config.yaml
tokenizer: "word"
decoder_parallel_block: false
weight_decay: 0.4
Rows from block 3 of the audio encoder, named by matrix and row number. Each number is 128 + 32 x the weight over its row's rms, rounded and kept within 0 to 255. All counts start at 0. Numbers have three digits each. After the name is the row's rms in percent of the matrix's.
# fc2: MLP down (encoder.blocks.3.mlp.fc2.weight, 256x1536), inputs 684-854
fc2.170 093:136105135115098080113106083108087142153127156104101081175115132130086123098102137118052139137097079095136078113124113115130097116150120171136109117103140118154045107109074098146080136176101061118082099155144095154081167123109128158149087152185174112135108139123101081107129134101115123078121133163072131105098106140154134093147126095125120147110111113153109115124114149164078129085096139070096143122125137097145095166098102123113117126070077118120102120130020091148150088140100122114139134114090111118101113102091
fc2.171 094:117142135148163159077155117156087117084180134192140126112180141145116139109115080142089150112103110185070173076114122070142145165136136140093101079075096080129135101175093131104148156113156116123072053162124173142153139161100134170104123073148115149116122148030124157098120168107179119088112146088166137146049121145151135149121053059068126147087160136158112084167143106090128089116112063116178172138211114092087129201136057119055136117159079163126161114152177112097096106112146094119089100042088094082127133140151
fc2.172 095:154128134062040126165086102134108118105129117160135118132132168120060148131145133122137105136219166152145152118131133117108107097134168122129110122119153110141122127081094132108105103165177123148108177153102103120136139126143131129127108135138176097069113202155102129089153141194094102149125142130142206087070119120133136111051184133126086134165146128145182108109146135132147092109192091154201230097128172146121139145136122174133121146115077183099089078147123149152073118141230142132085155125121140049140145191106
fc2.173 091:140131110163155136062123148088158153107140118105166178152137156071104087118108111172072163130109223129150145110127123168114108155168152140106193071209156153110149133124047147175123104162116084087160162090139127192128121135081085101124190147185152079152183156106130158155074126123101099075145100167116111171179138163105131135140150127138176192119103094074107131202181131154168107169103102132115105116167096106124131100141123124136121115195175130139091097134175160078153122183105140096114116083136114099124140145161
fc2.174 112:148100123149115143117126076131101110145070097135088103124109158131109107099057163147113146147143133100140092129055096088101114131158091134172124162148147124114150118133115088156174119131074158112119104133200122101118152059139138081118119162146149173118122122069070107070082110112124146081095096101106096120121093145152120140127123154154100052090107151110162156106119179118133150115118093185081097133091140135113122073041083118119081166152163163093130061099151167070131137092064130157129090108086045129136131094157
fc2.175 093:115092129148230137127102126124135137132073123109116165133153167188177140109110129125112157138152179129161090130141132133134204147150131134118135099137177193139174146084152120138131141119133172126130110132175078113104167094139194123135067152162070175160139136122156154104132128121142110078197152111131116079133108163132110172177094113156138057091180156144099147099106140106089177068125107165091112123060113110139171096066146091161121125141146110149164114165132170134142097129086154221142088143089104097153125122150
fc2.176 095:154079159139138133092119121111135119122077151194146122115124123144113111115099162130115126151158128101133073141137139114143101131149127087121061144140123192131134116080149094137164097054158187143093142229090081109091138072196146156138133116156109167132165153151106101117197121126136155089101167142102129059117117126137120088084114163124115088117141136086151154125126138148104149150151138169109172114079122095126162155100088134142108127182168102090200062104142144147164103084169166088141151158087093059107157115150
fc2.177 095:129101076133149172028146077123129120122148088062114116102163202140104162107196076137053136138090184116207179104120127110163111093107134124143146117107179138162114215110092127149147170091132115149125120051114102176132170161071118135151055117126152142097160155126121154122152131094160114119150105176160090123124104147104064130181106131143101115087069136175138150126087112141132131126098082128164107143185185143116136184102185163125135144171123164116098127133139131123134101093129131117143166131068154095057123189141
fc2.178 109:122114125129097145114098112161163123118074091102100046125122192147115157168123140115091157112093141133214148164148147198125107073180126112123145155122178106144160182122142159129125106201107128150148138112163062103172190090114100125188141198085114162060167149190155122131141129166114103144125123146145204078170150130176140167073156160155141103146083126073176155099105168172124173115199134164136091089137152152128150181135171159158076180117124134119109118091108147149136189153125160178177137166113113097098156219106
fc2.179 098:105148131123118112101130125125128157180096144145137168190133109138140125078186203163101169088115098121138132138102116098168103161137083064091077191091112119118110095151179119134106204127156124096085106164107085170084167084073163129127137129154158135148119122077123138090140124159144139093151157099132161136106116124117095132126121099156138118146129085138125141114100125127083151134134219118097192149151120095149135103144135121102123107128177109134182093082096140082131137116169149086101149155185123110036128107163
fc2.180 089:141109149112109125053093113085156151132116134124116091084112106071120078143171144148081136109074062103153097144145126134100209083123154154123132140224114200099128124098171110118123096104111057103132104105167094129100148037121138150058146125115118137127123136138115069188122075089143083108172110141127122069125132121082134140167134139172140110135132129056136101156174193137159137150056189116148106124109126119149131107138123138144098140151146107107125110154079113184164122153075128100110109158127092164185149123178
fc2.181 115:099200161111119150098182161100195144112143131148150153159147219109118129156123092123105115130119209122132120143161152082073124072109133110122166183116143090167148152193145186112132081166145118117159206197134125110184092103131143146115184154098120150132127158138187185166173136170180079145160151146148143173170170141164139163156114142163165104158117163074142106130180136139059122048112132157102148114094111155139142128149156147163140140098153132124102147138131157130094161201146160174050117174184118113102151221123
fc2.182 086:180093215156163150158115134109108111144119068180152160163114178131141118116031117151160159161144197120106119168116109120100150107121125133144114100171196171149165168161144113156157140103159133150124138109100110161111106171124123117129123144130136190106149163162094089114049134177086138139058135197136147155156128136086105075094177124102165200114161113114143203165120161160103153249150101140075137149107163121110101148066108144147122117164103136111093121091139097158147152132119114142095110150130150109127167154120
fc2.183 093:125134058137113135154167096152109126092163220094133131107143104147151105076160163184134149164040126104139184132070102081123099160090133150167132156141113134094120077153120095130166140115120134115122096105109108088101137115115095144136100092099153162164089139146114137103136132108082110093115112129111174107111114144060129186095123152162107093098122102169089121089084107115094142063145101127127169166156114085066099096171169100091064112168102123114200133054201139134112143118102192086106148182132146088090111079171
fc2.184 098:139073098169131156111092118161119110143179122078143114113227123142145168133193166157175136154138103168120162149131142123181138119152145081147071076156129092135137106074094126144090188099136155179117124121114107177115139208114101154112052147174166141117168174141122131096195170123091105149081161165141145120118134151162097151111135090101097126144111147152110145158096176176191093173156141138168151160184151132114145179133129190117112164109127116114165113180142128092107150100098114139142171146151117170081150143120
fc2.185 096:132099154112132133190115141098131076084168127124159136145131163134157174104163102163179149095149201128086112131139190143149151128146177039126121160110165050144095124078150183125081142076202078158076138064143109142154147156078128118118085181115103117120102172131206178079132141158079124159125144180226179112141156112157150180091154085126105112124155079162129151138122110133126109083127147141145195150147151138124178128135124144122119114148133145119162165113158115076138153116203098157108098149186161180106168157136
fc2.186 091:089145131098085149198137105118132173101147118165146166116135139113152137145110069131086119071136147153150146105126126130117103117058099060097106125061152142125117143118081127071115111138117126107114101161105113116113101158091102128117126151130106114101129145169109142139171138141090121128107143083118168112108106101130127072143079102115084053101111108101130104129139114170158126091121121128131173110138112126120155137137124134160112106122129107063108118157103061158145141086148126102138103126125090132116147127063
fc2.187 111:104199141061112089140152133097135155157064163139129184137105143144199063150091158122118125164121136101095108094092120114083133127102072129099180169149089101107107106165164132141166087147107138050196108144187190068140135104125128135073130092158119139192100108099158153138078097142126122114118130117108143137115112124117136168144111134166147121110102086123124067111132105087127109136110145153074118104106120095131092098107155117116075121132191093126151154125086176113148116166128128145074118165185121139091098084120
fc2.188 096:101153089161161156109141154119117095188145150159116135157143119138090125092189113140079108226074095111164144115129118113110076032088146127152123103129120122124071098098112095140094104099096210170144097212079123128120144124114101118141126125153151139117156115106138092105165115124160122116087160137138116081149093080125070090120154099140160230129147078130160120118050108153063155141092147118172138096165172086128088115154108125117162126092082143110111137097097150077168098129057124110090150144084175120133121123137
fc2.189 085:124215162058116186120137118205128149126161165128154190121140102118133138167136083094140120118102099115193200111121134079144110139083092164125131072093125072120134125146121134121140117154128188107136122140079141171160137140091085119126159163084193112142085135104114085105131149135111114095103128101087135109083081159155139158113120087111139097096155174146073079144120125146223114084120108100193127146166131150065094187158176133100102161123087152116123127130144141106160108133171179120070166130158132178117121131096
fc2.190 094:167122123177127142153120144140165146153125120130129092160099089157170119098201122162144166172148161146217112143182160149158192051118140120192150186156141068127166129059138167166129153146125079139159158142106107119137128126198170134180149152095154093109134132198165145091190118122126164158123171161061121051170148106096138138152174130170137162142218142151167112176109171147180174175154146182148125177084165130129123127149157163176098113167128147158101132169132133154156141134115140084173148168144138173158149115164
fc2.191 092:149105137158095143134118105128122165147109173149130164128141137114049130131144155170046172151123101166128132104133139181095138074095122094095089094136101166106070114115119128090124108090120148136065116167100151134129084105155130118133184193202142121133179137112076156066180154132157164089097097118127199074112119125140123109142146118054094115104138146105130118108071123142170147127134163080159115114110139158129159100156116127095092135156105126084102095120067082153110134104145174048110093113078097143117134140095
fc2.192 100:109176132095090113068145125127123119118133112093112099160108056109151135142095103095141124111140116110086120144133108073103100192115080147156131170119118156119139074167129151132155124130109109106180159173192134188137067131208138115075129097130147148119072113107123124153094130094101135154182130092115134171142131164117165122079128168181176150149098131085122099192197156117208107106143100103144114155134117091129128142111131130168093090162136147122123128079144191114100159186116146125044123089143066119163107083118
fc2.193 103:104123147180094120151136165129155065161080155104188170161101100089123124129081146114160178094158122199114142141193159135082158058109173149108112178144132081163177153129114178071132097118150076128125199098093156019143066100150124175127137111075097098126130110146127159141086103166135186147166105172164158081153163080066137163138155134143116124167174159149105115101137126154087167106156132135153153102092125124175136119127103144155110105068155130141159085124055110161103132117169085116110031105155111049171137179157
fc2.194 109:106128157132153115165109058153071180129144097125132142140171089111114114112139030123162073144143126143139130108108113139144122141114102110156100127142077157122143089221082112119061172141121178134115069148083099169157110162063102145116103117152122142120134130063114144136131127096090146107077132091132121196071081143116096145125090102081073146077123167157120158144156124140136129107161133110167147108105094132104111203077151092064118122108046130120183128175153060103112081084169127166129162081121117104116096084125
fc2.195 109:132110170109173111166124174095178098164095124112147186115104114148156106087110143116173125148143162138208127179130168163124156101151170149110123198142158148148108100088172147117130112114122160079159175127131185110124083086094125128126140108122061106150118099170168135117119126168177113130148128127085139097199156144077173135132135129183168122185121033094092083081162154132127104138118158145072157137105139129150141099116128101194136084140166174146147133149147163132116150146194166118161082156125122166163136117144
fc2.196 094:114136184088171137113124090089119079085183134193195104100162179074120116110153063115177066092082165131143139119116151111089125101114128128127183097086152120101111158105121102109141074143103119132149088173185093125170127128103111089155065140079111151123114195096167150146129122150128140100168124119239103091111115078133144181120088156169130147077125082110149189140167142112109151119077090141121139120139089119090132072116128157121082156072123163114092187128100156178086175163135091181167092142120110145146128179127
fc2.197 108:139165154174157113077141166176113119098172128184121162143172122115137123109089106100138136165130090098149135119104101110092097181172128144126137157137102081133111115129122097138112106137141154088172132155167203200093092142172146140100181031120124142128095090021097092116128112133113134132104183115093118161112071156127121086109076135160206129165142153074146122169152083064114101117088149118179140122113101107139128144097115122113083113145163086118151116097149143165106113145130178129151141121136056171110100103080
fc2.198 099:126109088115101110188123118149114143075124136062112101100102107093113120152084091090164106138132153135140121108151126159112148190111166172109087088138117128124112157125121139145195093085133166138109139119119104121111095146134123124169151121153103152111111117137096097133132125087091133154125120124104157170131175175166181129161144176091112116103122187151183169127097122117135148130117106103125095115142148167121097166170108113132127131097098149102083094140142131139113126101133096148214104110081066111128130143049
fc2.199 117:141107112138099174100132150078190155161074121149101105106072109077139135184101109113088143115180140144126050170180153199081125135118109137091160129105150103141199166104109151111157133132102133144170197142119108110141092072104120160156183168110154144129165128182161148171079135133104152179118171185120103132149152117108150164184170168143133088113179164153162104067099178170033145102164131146081124119083171151166174114087104140176155131000152123124112117120025142183163172158116104110161084137104098141088164131106
fc2.200 095:136138193206152178089131165139172161147060115153195170120108166142144140198152078156132089159135159145181133152170161140156152131155113152093151134121151087178248132191087165133138112124144101180133156117144155129155110138151132147135182156117120149125153145111122162172088135189161147137095118114149073195165158102129114127092089075133154134143145137133135139086139124143163120124173061128164164099147115143165175172146175105122203153107154133141150128194115143176140140159166146114101127128132118128138159190158
fc2.201 111:108152131140100161137114145122111076165116139156146142143055063149149107135112215154125112136122102073120116164091105111106067112124121114121081174166095114097122113166142130118180158123110151096131137182095160121185111114214133122129182114141138097164125099120106143115169103128150137098123094114130072124123112089149075151105133153132118109157152135142120076121103143092119096129087171112128146129112116196178108148154105210164111164104159102151115095140075089084067166129126095111067110165124159151117128140163
fc2.202 090:100074151140115175093116112126177127165109114077169114075122123167148133202111173169180105155164115180148152114150171115195136096107080078171148105118165092128186154062121164106114134053161121156116152055124123094101160126142144156110122124124038125122160163193073191135137135145111128111080127127111138079158145086094115110142112178132114031122111166132165132090134147175092138090136063139176204135142131121140143175115121102155175112126119137132135157130076124161133154118135150080142143167147179125080168131157
fc2.203 109:130126107162160095164128131124092114108162153079080127104171122161095108124157118103174081178081127085084143095106105107119154163118134146180116119165082167080095128117151064179079162131078144106096133124143139125123131157189121095126112113169141107130106096096129075108153076059127125090121075132086132144073123143152132129144143139105104202112137155113127160174156120100167127156110096116111074112148144090100136112131087118072090139199078118131091108163202126112113050122084087165185161073165108185156084102115
fc2.204 093:132163138174127112126141149105103132130099179107119129134179139171092167118172157124141177112116153089072172140152125157153107144121117095139180038111135154168119125126100142093099189139142141119094163181136122037129149158144136089114068152105086129098141135130158125132046139120166047135135131117124071193117111065121101141110194087102108111157047158127120096142081104131120083081147117159129103114158156113130116120194068115146178078101120154142154103101152171088130144129102082135071154152110093094090125134090
fc2.205 115:135128096111122077130117086153105148110102220143097078120098124075063103105161102127129143128113144111104162052082085104109089159064119103085143106130115170105105116170099117108120047158091129100099106154049115060098115076083026085140115156144163106127090137087105119151146130104117134088095099111133147137059069067163100152103146084095085134123115097090117122097117117090136106096153106108116121046096103117091087085186106114085085123100095134100075092085126124148136073094119128140145127120135148112138118126085
fc2.206 105:127138168071137125180123152170155198145134125132138145153060133119120085128212104113144131140101162120191091143142129168084133132070146159110103133147127143119125208153125130105155054132116151059123144184153105052151131039124094099140118155151096087151128131153094166165141109136157103111167130170116145145081100160087112148212159173124124104122080102099177169049100100078121103107147154091100095057089129116141103095119121099105075136111112128167086141150076151232054085118149154085172116112143146157179113154129
fc2.207 086:157130196153148165107109133148172113187129164223179182123106092148126131127103159077139084194090137154134161148149110121156133102165141178202125158202149153126182129170154168169142163116131138121130184159102165196162114175117130099191139101121104139114152143123134152101156119184124121084150127112145071065181164180087132201073145141137137089155097131165235128170153141108110114170069143188171124161154162111155129109124110124155143155152169171153177121097156127119114109149183104121182103170150113120100145134164